{"arch": "unet", "model": "model that predicts nearness at each pixel", "dataset": "rendered solids tumbling over patterned floors", "train_examples": 97500, "image_size": 48, "crop_scale_min": 1, "horizontal_flip": false, "color_jitter": 0.2, "norm": "groupnorm", "activation": "silu", "weight_standardization": false, "pixel_unshuffle": 2, "widths": [48, 96, 192], "blocks_per_level": 3, "block": "plain", "attention": false, "upsampling": "pixel_shuffle", "loss": "l1", "targets": "nearness", "init": "torch_default", "optimizer": "soap", "beta2": 0.99, "lr": 0.0021, "beta1": 0.9, "shampoo_beta": 0.95, "eps": 1e-08, "precondition_frequency": 20, "max_precond_dim": 512, "merge_dims": false, "one_sided": true, "adamw_lr_other_params": 0.0016, "grad_clip": 1.0, "ema_decay": 0.99, "steps": 30800, "batch_size": 128, "epochs": 40.4, "lr_schedule": "cosine", "final_lr_fraction": 0, "warmup_steps": 920, "weight_decay": 0.0, "adamw_weight_decay_other_params": 0.05}
Rows from block 6 of a small model that predicts nearness at each pixel, named by matrix and row number. Each number is 500 + 40 x the weight over its row's rms, rounded and kept within 0 to 999. All counts start at 0. Numbers have three digits each.
Before each channel's rows are labels from the 100 images, of 14976, where the channel reaches its highest value: "strongest on" is what is common among them. Only what is clearly more common there than usual is listed. The data: rendered solids tumbling over patterned floors. In brackets: how many of the 100.
# conv: 3x3 conv (model.mid.0.conv.weight, 192x192x3x3, each kernel summed), inputs 0-95

strongest on: light from behind the scene (53)
conv.127:461473603512469517540511519527509520466535472532473536489424488490526482606572473507468469478506458461473532485572497525457476493563522430471458490478487497419455502487545493517458541513520528526476483499516447515517500480477543493581516558463516464496552602535483490510504518505530482456

strongest on: count: one (69)
conv.32:540499434493485522539482449477565544518490511452537549550529546523538482521502503563532442559535433533528539481412468478504494528554537564478437494487555566487442584519492468511511556522486503513507447510586467521488425442494483474489508556452487541493494532421537474446517461523452545560

strongest on: count: one (75)
conv.45:462537489455479478577533551498503487485539531462410464534553559512534451484488476500565489505547553534557521384496482528488566535483515442472506495536474448530470499524447521541490505463531456451506484482481429568510551499512459476546468505437514487495512557505451570524502487468575482567

strongest on: count: one (66)
conv.72:617442521523507459581452504459412553484511580484479551468396534473495455580445466531454447467514469544451501524546534515489472475489520505516533532506505546490494512520556569542502541428534511432501539491560426428512447512480517527573504501450456487524519502467490499458500466486559490523

strongest on: count: four (49)
conv.83:512586545466529545438525545505532465501457469515514437486499455500435571460499517481552550520507503449476475531491468498462569544390485467547514471498517485479550455509506452520532463446503505504452464499471549498522529492486495462394507488510499555489445522536501502547547499586464555456

strongest on: count: four (48)
conv.26:551552402503532543499447506426469524501458519540498526508494447458520495512498472485561487502456445587491451567447460486448503523466511592439451486474507545535497461461539483496488462542446491540500497546527466527538467476462564491530561492507520533501442454454576464487463459497482573481

strongest on: count: four (47)
conv.144:454535460558469497542525506537452473442516467503552553542479504558459446519462504454535516507471483533525505447514557447559453496530484490484513429499483486536401491483445525455457480500501476474466554550515434488488484546481512483495446526498542382562534492482485533496492477408527463489

strongest on: count: one (60)
conv.129:454446527480543556509565467528431549470476466535404468513500545487511551504556516541426420524499483456469482490550485556444475470569566510400467459514432470491508429465487552565480504510576549472462520591541479494509528432551460524522494547442481533447495572515495461503523511533494544511

strongest on: count: one (55)
conv.178:485489506441517542540512490526467554528522486465564524504506621483467484440441513532463462525563500504540524455498470488465471515575505506454540449564460486471431514480479553488456465505550544435395461537515444450503489454503419475503428512399457471470503576519503503494474506546549554545

strongest on: count: one (55)
conv.21:476515523504474566543501450473550464458486526492462463523460552485534436545516412549594452569520416481530569498531487451485530534508522494540516512483510534465479528514536437566466562487563505477564528513555438449467438506444505456435497524493526502435453529531506448478469456524446516477

strongest on: light from behind the scene (55)
conv.109:501519509476551528503571507457443501487533450530506520472531490466482528608582511461456510462490465502498488477548500569478553505494517483468553516501484450429531450541490464484491466579521494492456476480515429438541475453498507526544504495491492528452533521503498504560472526495518464481

strongest on: count: one (70)
conv.134:483464538528539516533431501423535536539522529460514560510447489469514432604504483504478480470467469561538565513452484500490467525523511507556527529518502507456460544536531442523465522475498465480553445467549458422454404432441473554512538524531436477545538485506499511521397486562541480519

strongest on: count: one (52)
conv.94:457545528483449525596495546500497495488514525492455533444559518529528467555494551493535491412517522576469558395502469497435606542518504481470482481517499483492508480475501472474474492498456546527519447468526495570496547497506542499550541550438516513467523537561458536502526529515566459506

strongest on: count: one (52)
conv.101:561470482505473488479562462527445522479477447538434515528501537511506527489443542541499447540541501460423451495565470562534459407487506476457485502472456462491578494515523580528538577479535486472455570556497449485509531521527531508443437536487477493508454526494513488445554481438441519460

strongest on: light from behind the scene (62)
conv.86:509503569551502537513488508513501519467463497512518492489492476408488463546500536461473574449425515520463509493506536393487633542470428486565564472470425530477494461541527387511472476501484525432532474469505542422502471496501479464491532495535544534478495465568517506506395592476493486447

strongest on: light from behind the scene (51)
conv.15:432516522504499545494479513442474512540458538513548506537493534476486391540474478497615517562473486470455466531471461499491508567487475547483502470469499565482496451543542514532554531491512560449501530517469491494513518510497504473460518491519542565479435462518507448476511528503440475457

strongest on: count: four (50)
conv.154:482566501510483481525527576579464419424526515519530519532480444501421554551531517492507506429539515531494457465501526531449542605509516458519581526529562500448464511469529482492524448521441456517405513490500558519499483544454544504485501533483505457506510510457451590554557450504496450529

strongest on: count: four (48)
conv.170:471472437516476541493488472577514489469455456548520489424443465463508511488489511524479500491521530575549546515532516475491491466487474526563519513478475547494533514464531441489476455495462479498519594485535516436490460492520553493424481497532518528464485425509592494486473481509439513493

strongest on: count: four (57); blue object (39)
conv.58:570512474482523523452532533429534532515485530467493508535475568441567511498448507530480439540551515468479446579489477545465438434476529518477533479515513542511517480471516524569526479481485513476538532528513404408515457510481520437451493491484500525504413447467570488425452447505447540517

strongest on: count: one (63)
conv.160:515474377462480468446513470467556510491558523488558520505433594573461498410422440493529472528578463474523525522530538496593449490524493567486535503498550444569492529423466538470479475507573510469437561483561413479466469521493465492496401472464491398488487476482549476488530439521552539522